config = dict(
    moe='expert_choice',
    beta2=0.95,
    weight_decay=0.2,
)
Rows from block 11 of a small sound classifier, named by matrix and row number. Rows with one number within an expert belong to one neuron, the router's apart. Each number is 200 + 30 x the weight over its row's rms, rounded and kept within 0 to 999. All counts start at 0. After the name is the row's rms in percent of the matrix's.
Before each expert's rows are labels from the 100 clips, of 14976, where the router gives the expert most weight on average: "strongest on" is what is common among them. Only what is clearly more common there than usual is listed. The data: notes from a synthesiser with random patches.
# router: router (model.blocks.11.mlp.router.weight, 16x192), inputs 0-191
# up: expert up (model.blocks.11.mlp.up, 16x384x192), inputs 0-191
# down: expert down (model.blocks.11.mlp.down, 16x192x384, transposed), outputs 0-191

# expert 13
strongest on: bass register; inharmonic FM
router.13,082,208,190,196,218,184,157,202,226,176,240,196,193,201,250,244,164,224,175,194,165,177,158,201,269,229,211,216,220,172,199,194,222,162,171,166,159,218,164,212,164,241,181,183,228,206,224,158,186,157,179,191,223,194,212,169,152,175,186,207,225,181,198,215,206,180,225,193,161,160,222,273,134,224,226,239,174,213,153,168,194,142,143,216,162,197,240,284,193,235,204,178,177,218,191,189,209,208,160,212,185,184,216,177,227,235,212,188,208,198,147,171,213,208,209,203,191,217,213,141,151,170,166,165,205,228,228,251,203,178,202,110,205,231,128,170,205,222,224,206,261,189,213,230,198,184,233,160,201,223,208,169,215,197,251,188,170,193,175,176,210,187,172,222,142,173,180,191,225,195,195,166,197,225,202,214,222,169,155,211,160,195,213,202,260,249,127,224,165,240,149,198,199
up.1,103,257,210,185,208,169,217,247,219,208,158,209,246,193,203,220,259,175,211,265,217,204,180,186,238,217,161,188,203,170,169,193,245,169,206,167,203,244,208,227,193,237,199,190,163,216,175,189,143,126,202,177,171,131,165,204,200,218,204,146,200,204,194,240,160,133,209,173,180,211,176,176,236,234,204,201,217,195,211,202,137,181,166,235,156,256,237,181,220,214,149,208,196,160,146,202,182,220,209,188,196,218,173,179,185,232,235,181,175,162,196,158,173,223,199,203,133,197,228,160,227,180,142,255,229,225,174,214,199,208,196,148,232,243,172,228,232,188,202,183,185,160,156,178,180,150,150,190,180,125,215,222,134,188,183,207,196,196,188,205,197,167,137,132,215,184,204,237,185,187,213,194,161,215,214,172,206,208,172,205,238,211,187,183,228,217,168,234,217,225,199,210,155
down.1,104,176,239,153,233,147,229,199,199,248,168,193,238,207,152,217,173,207,262,224,195,219,184,193,209,208,207,173,185,152,154,221,178,202,241,194,198,179,198,223,221,215,196,239,230,213,223,203,196,263,200,174,182,154,198,229,208,225,211,160,199,270,201,232,142,226,185,161,216,194,163,201,227,217,268,200,192,188,198,165,153,207,197,224,236,237,221,230,179,214,188,246,157,221,138,207,231,277,179,204,246,219,184,192,219,239,233,203,163,159,218,209,175,185,170,183,151,215,266,175,232,214,198,202,194,215,173,234,166,219,209,182,198,233,188,182,229,192,168,223,220,240,216,221,222,169,173,180,63,199,189,194,229,193,166,239,188,228,247,173,198,177,185,187,206,180,196,278,176,208,158,165,171,191,185,180,202,250,191,191,208,216,221,192,195,208,246,254,185,231,222,173,181
up.2,104,267,217,196,217,182,218,287,236,195,182,211,239,184,189,185,238,196,230,230,244,171,172,177,211,198,163,206,211,180,224,194,297,211,205,192,165,230,186,237,233,203,202,184,172,240,201,171,132,127,200,185,201,145,156,200,230,271,207,193,192,195,163,219,157,119,171,170,208,176,199,199,248,223,219,169,219,182,203,198,154,229,178,227,143,226,228,170,195,237,237,204,212,213,192,198,166,212,196,225,229,247,205,196,204,229,241,194,178,149,173,188,196,184,183,238,186,222,210,179,206,184,164,219,204,185,170,197,217,188,206,190,201,187,243,196,225,203,181,182,173,135,142,158,218,152,155,162,127,166,171,202,164,189,198,190,219,242,205,216,167,181,187,162,203,186,236,231,112,195,209,177,194,212,216,168,205,190,180,180,187,175,199,201,184,232,157,249,175,218,230,246,201
down.2,075,114,200,168,239,195,217,220,178,224,154,196,193,222,201,220,184,249,185,223,217,258,187,198,199,191,186,190,146,174,202,179,120,176,219,229,217,183,198,212,220,253,221,212,228,182,259,193,242,190,193,170,223,152,155,207,203,222,253,158,221,217,178,217,165,245,177,191,216,182,155,203,213,223,252,178,172,162,243,227,175,201,181,170,187,174,196,199,182,164,162,219,158,215,184,231,196,246,222,237,250,264,179,156,197,193,201,210,190,201,193,219,216,217,215,219,178,223,191,169,253,233,213,184,157,187,192,220,225,167,228,170,213,181,204,171,214,210,157,212,195,231,179,198,217,202,220,179,98,236,189,178,221,243,137,248,221,194,233,164,231,164,170,201,164,215,216,207,147,250,189,180,205,194,180,219,186,220,195,145,173,280,272,194,217,199,216,265,218,212,217,199,225
up.3,092,287,206,160,187,220,221,181,174,209,208,190,201,196,171,166,182,163,206,229,224,207,199,242,213,232,238,184,165,157,199,232,257,208,163,251,205,181,198,237,174,196,194,214,178,204,189,193,131,142,162,142,221,221,172,273,191,213,247,148,186,193,184,218,193,149,163,180,237,216,230,179,187,208,170,214,251,254,183,233,189,188,215,253,252,218,196,179,216,178,211,213,208,192,222,211,218,207,219,193,173,202,187,189,205,218,185,197,238,203,194,146,191,214,189,177,220,180,217,200,148,244,184,196,204,166,190,151,224,163,266,212,266,180,283,193,164,207,226,172,212,146,153,187,203,146,182,189,108,194,217,222,197,146,225,216,257,213,212,226,182,209,184,182,214,200,214,214,131,173,197,189,191,159,210,147,225,203,183,191,245,227,215,186,178,187,155,219,172,201,158,189,198
down.3,089,192,197,144,198,195,215,260,215,195,251,180,235,202,187,160,139,194,172,181,186,211,159,191,207,283,194,212,210,151,194,204,183,235,223,174,215,162,235,218,251,155,186,200,230,222,227,159,193,184,147,258,168,212,203,210,193,241,208,218,173,230,221,176,187,219,180,178,182,120,175,223,221,183,201,188,250,259,191,241,193,191,180,237,188,207,180,206,196,188,237,176,154,232,166,183,214,184,168,226,215,220,175,161,171,224,184,217,208,148,171,196,224,198,192,281,197,265,220,223,187,163,226,205,175,134,221,183,181,193,221,150,186,195,144,227,172,189,147,244,202,214,187,182,236,177,161,185,164,174,203,192,182,235,197,188,213,226,198,180,160,181,167,195,188,174,163,295,229,175,232,187,171,170,249,147,209,174,261,174,176,241,219,210,194,207,229,236,181,202,229,200,185
up.4,096,272,229,143,244,218,202,223,206,236,156,187,238,176,136,237,211,188,230,231,200,186,178,199,218,259,151,188,240,194,206,214,261,166,191,175,186,202,204,219,226,222,210,161,189,190,207,209,131,144,232,206,169,194,165,208,195,195,214,189,182,206,202,221,147,178,164,179,213,227,172,203,209,213,215,174,235,177,191,213,149,196,169,252,153,266,223,166,200,206,143,217,211,204,169,182,196,219,222,191,217,260,174,216,213,259,229,184,197,147,218,169,186,185,193,203,191,205,268,136,210,182,179,187,228,230,165,224,222,167,241,155,215,195,189,221,233,192,189,206,175,184,159,154,182,126,138,169,173,218,202,171,122,157,184,175,222,215,215,187,162,201,122,184,222,175,184,277,189,187,179,198,189,216,231,199,183,191,198,193,210,175,204,180,199,202,154,244,175,210,164,196,194
down.4,099,193,224,131,204,187,182,195,181,213,182,210,241,187,134,195,188,220,246,200,235,216,200,204,200,216,186,206,175,141,163,200,156,183,237,209,225,154,224,271,210,191,222,149,239,220,210,192,202,239,176,160,145,132,213,223,253,271,198,182,196,270,205,221,154,187,182,184,216,176,161,207,218,211,215,233,213,186,243,222,147,215,214,210,183,244,230,211,233,187,214,219,152,248,126,191,222,261,204,170,254,250,192,191,199,255,218,213,185,164,194,199,201,191,177,232,153,224,227,233,224,176,226,229,214,223,179,214,204,208,214,176,207,220,215,192,211,175,167,197,216,173,194,204,203,144,160,193,86,178,196,175,179,224,157,215,200,206,220,193,213,190,153,172,179,219,205,262,180,231,210,197,193,190,196,162,194,278,221,193,183,206,231,200,199,189,240,220,205,209,243,155,220

# expert 1
strongest on: text has "register"; inharmonic FM; pitch class: G#
router.1,076,227,240,160,199,235,209,251,137,193,207,155,185,190,172,226,194,251,232,184,224,227,215,204,252,199,187,207,202,157,166,197,242,195,206,190,140,214,245,264,202,256,201,247,187,214,206,192,173,177,213,190,224,164,188,173,190,176,174,173,208,225,231,220,160,179,179,146,176,231,176,238,196,245,215,243,212,188,202,188,146,156,217,224,212,216,223,252,180,190,193,218,189,196,181,198,172,224,159,136,263,183,201,235,225,228,211,203,217,178,254,181,219,229,142,164,180,178,251,237,243,145,176,186,250,260,200,201,214,215,167,147,168,222,137,244,151,173,204,150,233,204,186,202,215,165,149,181,137,176,177,205,210,219,242,165,194,220,193,213,134,142,193,244,170,195,198,239,175,231,186,192,205,177,214,213,220,189,214,237,172,207,199,246,203,214,194,202,192,243,196,189,193
up.4,117,236,229,161,146,202,219,204,222,194,193,202,178,184,149,194,189,192,217,156,296,179,234,167,203,177,210,208,224,190,175,182,182,202,213,172,146,209,235,238,169,252,209,186,221,212,227,247,188,189,171,210,174,185,150,206,245,233,184,164,179,224,194,196,156,147,177,141,202,186,156,212,272,195,193,208,177,175,231,166,169,229,209,208,204,207,201,173,178,181,199,203,249,201,197,172,167,224,181,252,230,258,235,182,172,212,194,225,222,205,219,195,169,181,209,213,255,182,253,241,224,172,176,262,245,184,184,177,185,210,180,196,227,189,210,242,187,196,216,206,176,228,186,138,248,225,160,204,84,184,220,226,209,163,218,212,176,200,154,225,163,164,140,212,204,191,216,235,158,239,211,178,257,196,161,179,203,180,218,227,208,201,163,259,226,198,195,227,250,210,218,230,208
down.4,108,171,172,172,229,208,202,167,159,182,219,187,165,236,233,204,183,272,196,172,196,210,244,177,183,145,236,179,172,236,238,189,107,209,222,214,222,221,227,207,176,226,191,227,248,201,218,245,274,242,201,197,205,232,216,175,202,177,222,160,200,181,243,192,215,243,219,220,187,177,186,181,223,172,207,184,167,160,217,171,183,232,231,160,226,190,149,236,190,148,195,181,231,173,205,215,173,174,222,220,229,177,185,234,237,184,195,149,234,246,178,228,199,172,231,182,217,199,189,254,235,166,218,194,209,199,172,198,160,261,174,202,216,186,208,203,226,229,199,235,183,283,237,232,181,213,244,265,161,189,159,197,240,238,169,226,174,170,129,190,227,182,254,216,173,230,142,179,234,203,173,228,227,164,170,211,179,173,225,190,202,191,227,244,236,220,234,190,218,214,249,194,220
up.5,094,215,251,146,164,167,224,243,249,167,191,142,193,221,175,202,228,223,233,243,248,179,231,167,185,211,269,205,218,217,144,150,210,181,235,198,170,212,216,243,177,197,179,193,178,236,238,238,175,198,227,188,196,177,156,177,212,203,229,144,197,225,170,220,189,156,192,200,259,241,167,175,236,206,235,224,188,189,231,183,138,221,245,170,209,216,191,207,163,227,168,238,207,148,174,215,232,197,215,237,241,156,260,196,187,222,176,197,182,231,266,199,184,173,181,185,215,202,240,198,195,160,212,136,216,220,183,174,191,196,216,197,188,171,236,227,208,176,167,191,226,202,160,170,180,182,149,221,129,187,195,209,227,220,177,261,190,264,165,190,184,186,224,242,186,223,190,168,182,162,202,195,257,135,168,248,225,191,216,189,178,194,211,196,206,224,255,231,240,217,232,225,221
down.5,100,162,235,172,212,214,155,153,184,195,199,190,196,220,191,177,199,257,200,181,165,195,212,183,187,152,189,223,262,249,217,203,146,185,241,223,213,201,234,193,180,242,186,245,263,252,247,219,256,235,257,178,153,189,201,185,224,220,199,168,254,257,199,190,182,244,225,251,159,159,203,196,186,210,232,206,197,183,239,161,194,225,207,183,240,229,162,248,226,174,224,235,181,219,199,228,197,192,197,203,238,189,173,203,238,223,182,167,218,226,202,231,204,196,207,182,186,216,169,225,245,176,236,193,207,201,230,201,186,209,156,236,170,228,196,177,171,202,167,205,236,220,235,233,222,256,217,208,114,175,200,159,233,272,193,228,226,182,194,184,242,182,240,220,185,199,172,193,241,211,201,218,222,205,195,232,190,256,229,258,175,269,219,242,159,218,261,173,190,176,238,160,232
up.6,101,279,178,228,183,232,260,243,178,187,239,192,195,206,259,208,175,197,173,166,185,245,214,192,186,207,197,203,243,221,243,150,229,153,156,189,160,194,233,180,232,212,200,168,148,158,167,193,152,188,243,216,194,234,121,230,219,161,202,210,168,152,175,229,268,151,179,187,225,193,188,210,178,169,191,188,211,155,164,239,208,160,206,229,188,190,199,168,201,156,169,173,197,207,199,188,203,166,246,220,191,221,247,166,197,164,169,234,176,201,166,149,235,211,196,203,233,226,161,188,198,210,188,195,178,147,194,149,249,169,211,199,228,175,202,206,175,235,237,222,163,172,198,198,214,157,246,168,196,194,177,193,158,132,172,202,237,170,188,237,181,213,175,156,236,196,193,166,205,262,242,249,210,220,199,211,198,166,193,157,221,149,222,197,210,205,192,181,234,198,153,255,182
down.6,109,236,184,157,203,225,185,196,192,184,164,159,177,218,173,177,233,209,209,253,221,158,267,205,199,217,197,214,230,173,168,166,198,207,166,222,190,203,182,231,205,229,221,204,204,208,197,185,220,246,190,122,144,148,231,230,234,214,132,155,206,204,209,210,182,164,203,201,228,221,128,210,235,186,224,197,215,211,211,180,192,214,216,219,227,238,212,239,221,201,198,237,214,181,165,169,221,243,192,180,271,194,202,178,190,258,215,213,246,190,238,221,182,184,196,175,150,155,206,205,206,179,161,254,217,217,198,204,219,238,165,168,176,244,172,229,171,174,199,186,198,165,214,205,156,207,149,195,75,143,209,195,219,240,194,191,212,190,248,239,173,220,200,202,255,158,210,256,181,211,204,214,191,226,215,142,188,274,161,244,209,221,218,169,188,211,251,184,217,179,206,176,211
up.7,138,179,227,127,243,195,217,213,166,240,103,172,204,220,160,198,230,208,240,196,212,202,204,168,194,204,194,229,168,178,165,180,177,181,220,206,183,202,197,205,201,228,191,225,209,245,221,230,228,221,188,180,160,143,157,172,218,230,163,169,194,234,203,248,137,188,151,168,175,217,159,238,224,223,194,192,158,182,234,179,128,217,215,222,208,252,228,180,184,199,199,252,203,228,154,230,162,262,192,171,269,234,201,204,201,260,221,201,203,199,249,210,162,186,160,177,240,176,252,203,243,170,152,226,213,260,208,233,200,251,166,191,224,221,190,197,184,168,169,155,169,234,141,155,173,200,162,182,167,151,138,196,187,217,165,180,183,232,189,214,192,175,178,201,198,202,192,223,174,225,237,199,168,231,229,148,214,216,203,208,186,233,168,181,173,180,211,196,190,229,229,206,212
down.7,136,148,151,251,167,216,190,185,228,181,256,223,146,218,228,198,156,215,206,165,186,235,169,193,193,183,253,228,194,219,215,237,154,245,239,215,214,213,242,181,130,209,189,232,216,202,230,206,206,223,167,240,225,241,239,218,188,184,222,226,208,171,190,174,219,248,224,256,159,215,237,212,168,163,202,170,214,231,227,157,236,218,211,177,217,174,181,211,175,176,244,144,207,203,242,221,181,172,178,222,171,151,231,200,203,169,136,171,189,240,159,209,226,208,225,211,240,200,162,264,170,197,187,179,174,143,227,167,178,177,169,223,157,218,189,186,199,211,211,201,238,242,233,242,237,198,236,212,286,223,228,234,234,223,216,220,192,186,170,152,259,179,217,250,161,193,171,205,204,211,199,201,237,198,188,217,230,165,230,231,175,242,245,246,203,223,203,166,153,195,179,216,190

# expert 4
strongest on: gate; pitch class: F#; pitch class: A
router.4,088,214,180,221,220,221,159,194,210,174,229,235,208,201,285,219,156,218,192,144,158,164,158,215,236,227,240,171,200,177,229,211,245,193,202,180,212,219,173,149,233,207,189,198,223,183,150,169,208,227,158,207,237,207,212,182,178,245,196,184,200,152,181,171,211,174,214,195,224,206,255,214,144,207,264,177,162,196,128,241,199,151,207,172,221,177,204,252,180,195,173,147,213,201,244,156,192,162,189,225,165,187,192,223,209,200,199,216,150,225,169,151,222,254,223,241,208,170,139,184,178,192,169,159,151,161,241,214,217,176,207,205,247,179,153,202,209,225,221,230,214,207,234,268,241,221,257,169,178,217,226,176,212,200,196,226,233,225,177,202,213,179,192,206,165,193,221,212,180,178,173,187,247,197,157,217,210,152,245,182,188,171,253,231,260,223,184,178,177,259,202,214,193
up.1,091,261,251,142,215,207,172,215,165,224,187,169,230,186,205,194,221,219,236,213,238,191,190,217,192,245,156,180,202,181,183,201,257,184,218,226,199,211,194,259,230,197,193,211,190,231,225,197,153,163,195,178,168,175,170,250,206,230,170,168,208,198,214,214,181,118,234,199,223,194,168,196,212,192,207,200,218,192,209,211,170,219,173,244,195,231,239,209,222,190,171,204,167,221,152,258,198,247,181,192,211,256,161,191,192,218,222,159,207,181,211,147,159,223,156,182,145,191,226,171,230,226,166,193,219,194,152,189,196,204,158,222,207,192,183,161,209,180,181,211,168,135,169,148,131,164,161,167,95,189,188,201,152,139,181,160,224,239,210,218,213,174,152,126,225,174,220,247,168,235,213,212,156,238,206,211,174,241,202,158,206,203,190,152,185,184,189,192,198,205,224,190,218
down.1,086,145,206,191,180,185,204,191,140,164,220,224,221,203,220,212,246,270,227,195,195,208,183,213,243,166,150,233,208,202,223,172,163,198,158,180,139,201,265,216,232,261,214,206,180,210,232,175,206,214,210,191,249,182,181,218,199,224,160,238,266,249,204,213,193,262,162,175,208,197,225,214,209,193,207,162,224,182,230,174,186,199,194,244,162,189,241,169,183,134,228,143,236,230,215,206,140,153,208,190,206,208,164,211,192,204,234,163,227,190,178,193,268,192,250,224,230,207,205,137,203,200,225,210,206,171,200,150,186,217,165,207,203,229,216,199,240,215,188,227,133,224,188,231,242,252,197,171,243,186,191,222,197,198,176,176,191,187,173,208,227,112,172,191,164,169,216,215,194,214,226,188,198,202,205,187,192,170,195,207,227,252,259,224,182,126,219,242,154,165,203,179,186
up.2,094,303,243,157,203,152,179,208,171,242,168,183,217,184,212,193,223,181,189,218,208,192,193,257,178,238,191,192,209,201,192,214,255,195,148,193,193,182,202,242,209,215,196,194,151,233,193,181,141,140,188,207,197,159,177,216,186,223,189,139,211,173,214,230,190,138,202,194,226,198,197,249,204,225,198,211,227,213,179,194,153,205,194,242,186,228,212,199,216,223,151,243,214,185,149,203,186,266,219,226,203,235,211,214,173,244,264,240,196,182,213,194,167,199,130,187,171,202,233,159,211,193,177,218,197,230,148,229,212,222,234,184,211,155,187,178,193,159,175,196,156,127,192,181,143,166,153,201,140,149,177,214,163,153,194,173,192,212,226,226,173,204,165,166,263,163,206,258,187,196,184,193,177,198,245,181,183,225,175,178,204,165,211,163,175,199,141,222,151,213,201,191,205
down.2,092,145,230,189,187,201,212,205,169,189,215,234,236,183,153,231,184,232,250,172,188,205,252,204,207,214,149,191,252,176,206,215,198,188,191,189,181,165,268,252,205,223,228,246,192,238,205,169,229,255,202,158,209,214,182,230,190,202,173,180,244,200,212,181,160,256,184,191,224,216,169,146,219,190,203,208,252,229,226,165,118,214,175,235,210,205,183,215,202,131,207,197,195,182,144,234,159,168,210,225,237,213,143,190,157,202,208,197,212,199,216,201,271,222,199,141,169,166,266,179,205,116,238,199,208,189,182,222,187,179,209,180,175,231,202,232,199,188,159,206,192,202,204,232,160,258,169,159,213,132,172,165,203,238,230,178,191,178,169,231,224,205,201,217,148,154,185,269,161,207,201,191,177,205,234,210,215,177,182,180,182,266,216,214,174,182,231,220,206,179,223,190,192
up.3,090,213,228,181,197,200,200,200,243,212,173,165,242,148,154,167,243,159,216,142,254,206,179,169,154,251,154,192,232,183,168,160,198,229,225,138,161,227,194,241,239,202,188,180,165,243,229,157,185,170,192,166,178,174,180,240,226,249,179,171,200,203,182,236,156,151,137,163,216,186,175,190,228,172,223,179,205,215,226,178,135,271,196,226,175,258,191,181,195,176,209,241,198,228,193,222,167,244,225,172,244,245,192,171,223,220,238,209,194,205,194,175,192,181,195,200,230,199,228,199,209,234,177,212,209,188,148,191,184,187,192,219,228,165,256,215,217,205,188,209,178,206,187,162,192,201,194,196,55,161,230,222,178,153,173,220,202,239,232,195,172,171,150,219,180,176,189,211,135,219,180,175,203,199,186,168,206,206,207,186,227,176,222,213,203,205,213,198,204,233,221,213,224
down.3,097,117,210,198,213,211,200,291,180,197,232,249,201,212,259,205,201,275,202,141,205,203,182,198,185,197,204,210,207,223,215,187,159,204,175,182,156,165,265,215,218,205,211,249,196,238,239,192,259,249,260,205,236,194,148,174,196,193,192,174,225,171,197,207,181,281,165,228,184,140,177,182,179,195,207,199,194,150,225,213,199,208,241,159,209,174,184,184,209,179,199,165,228,169,208,160,164,167,209,204,188,246,228,210,214,189,213,205,184,171,194,225,254,203,229,209,218,209,216,151,208,185,257,195,229,170,233,208,179,207,171,162,221,249,217,199,191,211,212,213,213,255,235,197,203,237,216,177,229,223,175,199,228,254,187,198,195,175,128,179,217,169,228,229,111,186,162,220,209,203,220,184,206,186,175,229,167,178,207,158,180,234,242,269,205,224,244,192,239,189,208,177,226
up.4,101,242,247,205,216,172,193,236,172,198,149,200,234,213,203,182,223,193,213,202,239,175,190,216,201,223,180,179,249,186,196,221,276,136,167,159,184,223,195,180,229,227,241,174,153,243,200,195,143,168,221,188,190,158,165,203,207,187,193,143,182,154,211,237,176,153,199,207,180,190,176,193,192,223,215,229,176,227,168,223,163,157,176,219,167,250,198,246,210,221,137,223,178,140,180,182,180,199,188,157,222,242,194,198,199,230,200,207,226,195,197,189,217,190,156,240,179,238,237,164,207,212,201,206,187,230,188,221,219,182,222,139,258,205,207,250,192,176,182,223,153,129,203,207,144,147,165,151,143,143,198,183,145,150,145,184,212,220,188,267,157,218,197,148,250,210,186,219,177,177,190,181,197,196,233,200,183,180,170,167,237,201,180,171,207,175,144,219,193,196,230,212,188
down.4,095,158,248,154,220,186,187,203,167,176,153,184,242,224,171,221,251,226,206,175,236,194,235,236,169,198,201,189,241,222,213,196,183,150,147,208,147,198,230,266,238,219,219,206,183,251,211,150,214,273,219,174,212,166,173,218,238,228,111,191,232,207,216,240,164,256,209,194,236,206,135,232,241,167,206,219,216,191,184,171,108,206,182,207,203,249,186,136,200,140,196,223,239,182,157,169,180,182,190,231,212,213,194,217,182,258,243,198,182,158,233,206,218,203,212,169,176,159,243,171,210,141,224,230,217,222,220,165,219,225,185,188,209,242,176,185,220,205,189,205,214,235,207,166,150,210,163,172,225,150,172,188,206,212,208,166,215,182,160,179,231,163,188,204,189,170,171,262,206,217,219,167,204,170,211,231,192,221,181,182,201,222,200,218,166,196,216,220,227,179,230,198,186

# expert 12
strongest on: bass register; inharmonic FM
router.12,104,145,125,233,222,193,200,146,177,185,193,211,194,151,230,181,156,243,170,201,150,227,195,234,204,184,197,174,208,231,205,211,178,193,193,204,223,205,170,130,169,223,193,199,226,144,191,256,244,212,185,235,241,259,212,155,170,143,247,264,214,210,194,167,255,247,194,178,169,208,220,188,174,233,210,211,189,191,155,200,271,190,186,173,218,137,195,195,189,225,191,138,193,224,212,209,211,163,199,207,196,185,185,217,228,180,182,197,174,232,176,204,187,223,284,191,212,176,158,215,216,188,197,162,180,204,213,201,169,189,195,240,208,182,172,187,222,262,226,209,197,214,230,242,233,241,237,200,262,236,188,175,240,216,235,167,191,149,195,168,244,221,259,212,145,194,156,143,242,212,156,244,189,199,171,205,205,213,215,163,212,180,227,196,225,233,220,162,205,189,177,178,189
up.4,079,281,224,160,174,220,230,221,193,179,216,155,187,153,174,190,202,189,241,207,263,219,171,214,204,243,192,181,227,185,228,174,263,172,195,205,164,187,177,252,233,189,240,192,145,211,175,156,108,135,192,213,165,196,146,200,208,191,208,171,159,194,155,193,180,124,199,170,274,188,199,198,199,197,180,212,206,220,138,173,150,196,223,192,204,237,205,233,197,234,189,215,221,205,183,176,195,229,195,271,205,214,191,180,175,215,188,278,186,137,194,205,204,227,205,233,171,235,273,180,162,206,182,179,206,194,228,197,181,163,226,176,198,198,171,191,199,179,211,199,223,172,210,206,191,138,181,190,57,191,232,216,188,201,211,217,221,188,196,216,181,178,174,182,207,189,218,183,185,195,215,173,223,201,199,171,222,198,180,202,171,205,193,203,175,211,161,208,186,220,175,244,183
down.4,089,219,203,231,214,184,161,211,201,245,182,147,164,167,200,220,215,172,254,187,200,178,209,174,248,196,187,188,217,205,228,222,213,208,228,226,234,256,243,201,194,180,145,201,167,246,165,209,216,211,153,167,231,211,242,216,195,222,222,174,226,222,226,181,178,212,162,228,225,241,197,131,232,166,165,227,215,252,215,211,218,173,188,207,181,148,120,163,191,199,187,172,192,163,176,221,203,212,177,211,185,207,185,238,196,200,175,221,177,162,204,178,178,165,194,178,159,199,226,283,220,206,178,217,230,194,175,228,215,223,226,200,214,198,192,211,265,184,228,205,238,173,213,257,157,195,169,257,193,216,231,97,208,190,230,234,179,214,197,150,189,185,239,216,168,182,152,222,149,182,183,120,172,161,187,164,253,220,177,230,232,176,213,206,165,186,213,140,163,248,190,190,219
up.5,097,282,235,153,185,208,226,222,191,191,143,160,229,201,140,185,230,139,233,198,243,203,224,203,236,222,216,194,200,168,171,186,237,210,203,183,184,227,213,223,207,208,210,194,142,208,173,173,157,121,158,183,178,179,179,239,234,211,195,186,169,207,198,178,157,122,186,185,226,197,182,200,229,183,160,186,221,228,190,221,148,212,180,205,179,229,202,186,213,233,189,200,196,189,155,182,203,242,208,209,224,202,188,190,182,235,193,218,207,183,229,157,172,174,178,204,170,178,241,159,190,223,160,237,234,205,164,198,222,156,224,167,239,139,242,208,189,194,199,194,193,147,185,133,158,170,164,190,91,166,237,196,138,124,239,208,185,215,192,230,174,208,147,170,225,189,195,213,160,214,193,184,169,206,207,168,234,205,166,156,207,179,184,188,184,180,150,249,170,203,197,198,188
down.5,086,238,201,162,194,179,229,185,184,190,165,176,224,122,170,202,175,177,236,193,218,254,186,216,193,231,199,196,164,188,227,219,229,179,262,214,179,218,206,225,268,137,185,209,190,211,208,212,153,179,192,226,220,179,204,155,232,232,180,241,211,256,202,152,167,177,195,187,220,178,180,141,203,213,149,181,263,182,234,261,173,241,251,235,199,199,141,153,208,228,247,185,207,223,153,233,207,210,176,244,235,194,137,206,210,198,220,216,211,129,212,170,205,164,197,197,172,208,243,220,236,183,224,191,206,229,147,176,169,176,242,220,235,177,208,249,209,186,148,212,193,204,184,212,209,158,159,228,187,168,170,162,191,219,208,174,223,181,145,230,203,225,186,189,202,197,199,229,244,144,202,183,191,167,178,154,229,240,248,190,181,240,197,224,143,174,157,254,207,205,196,182,195
up.6,093,261,213,170,182,219,210,227,173,203,154,138,218,204,174,223,227,201,230,209,206,186,233,234,191,264,167,210,212,125,187,186,273,211,175,214,190,238,202,222,214,190,199,184,160,209,201,216,142,154,168,175,157,174,158,233,239,219,215,162,200,222,202,180,170,123,156,168,237,214,174,204,229,208,151,217,218,222,214,198,160,184,198,212,202,241,226,190,201,191,185,216,175,168,170,209,207,241,214,218,219,237,189,220,191,248,215,233,174,182,241,141,145,232,163,183,165,185,254,195,177,186,151,224,202,225,187,182,203,187,216,179,211,161,201,193,193,170,204,208,207,154,196,135,148,153,162,216,105,150,229,200,185,167,215,177,198,210,227,220,193,229,152,180,217,207,218,213,165,216,240,156,162,198,188,182,236,256,188,218,231,182,178,157,180,199,145,203,149,236,162,205,174
down.6,097,233,249,162,206,163,151,181,175,215,142,163,232,115,154,205,179,189,204,200,243,251,220,230,201,224,198,186,217,164,179,215,232,217,231,209,201,193,201,236,244,176,162,175,200,239,206,222,134,203,220,154,150,177,230,225,245,220,171,209,227,269,236,193,158,139,191,191,242,190,180,166,237,194,140,186,262,211,191,188,180,216,230,247,238,196,170,157,240,160,237,187,170,173,167,217,227,270,198,220,269,195,156,200,219,217,224,227,181,153,238,166,187,182,216,195,157,197,244,232,230,170,195,203,237,224,163,183,175,218,226,216,230,184,196,220,185,196,177,214,210,166,171,201,200,188,179,240,175,136,166,158,201,212,214,210,228,231,215,238,197,217,178,162,219,206,163,253,222,217,202,153,210,157,191,178,190,255,206,188,150,212,199,206,175,194,189,214,181,211,202,170,219
up.7,095,276,219,163,174,211,192,236,173,204,142,160,208,192,136,205,194,182,243,235,227,205,202,246,214,217,227,180,201,153,177,185,271,224,227,211,212,191,183,204,234,211,215,187,169,223,178,202,161,153,165,160,158,150,167,219,225,204,181,190,238,226,178,204,158,116,166,153,248,201,169,225,240,205,201,192,223,221,205,215,175,210,198,235,189,216,200,181,216,202,180,222,202,203,165,211,234,243,210,231,233,234,185,183,220,272,213,205,196,192,227,152,168,202,169,194,165,203,250,176,207,192,167,251,235,244,184,225,201,208,200,208,222,152,208,229,204,168,190,171,178,132,176,144,139,165,152,215,119,153,216,192,177,163,218,174,219,195,199,193,165,234,164,163,202,155,255,204,136,224,204,178,181,216,230,153,204,224,200,218,224,204,179,148,192,198,173,209,173,220,196,161,194
down.7,102,246,223,165,226,159,186,199,181,241,127,149,240,133,151,189,189,178,270,203,191,200,233,249,190,226,187,191,205,171,174,211,248,201,236,225,215,187,212,227,220,193,186,180,188,226,202,209,169,206,233,181,185,158,208,196,236,243,196,212,217,271,225,176,189,168,178,166,239,158,196,203,201,208,173,184,258,198,257,202,182,206,206,268,204,207,139,189,233,169,181,192,185,186,168,248,242,245,182,191,237,199,175,210,199,253,247,233,198,152,225,172,163,166,211,186,168,206,272,203,254,166,210,204,257,245,140,205,198,196,246,203,191,202,181,186,206,184,163,193,226,167,150,201,185,175,157,236,165,137,154,156,199,176,172,190,223,238,206,224,185,192,179,194,229,175,197,226,195,188,189,204,158,183,189,163,197,269,219,165,193,219,229,165,159,193,187,237,176,189,219,180,176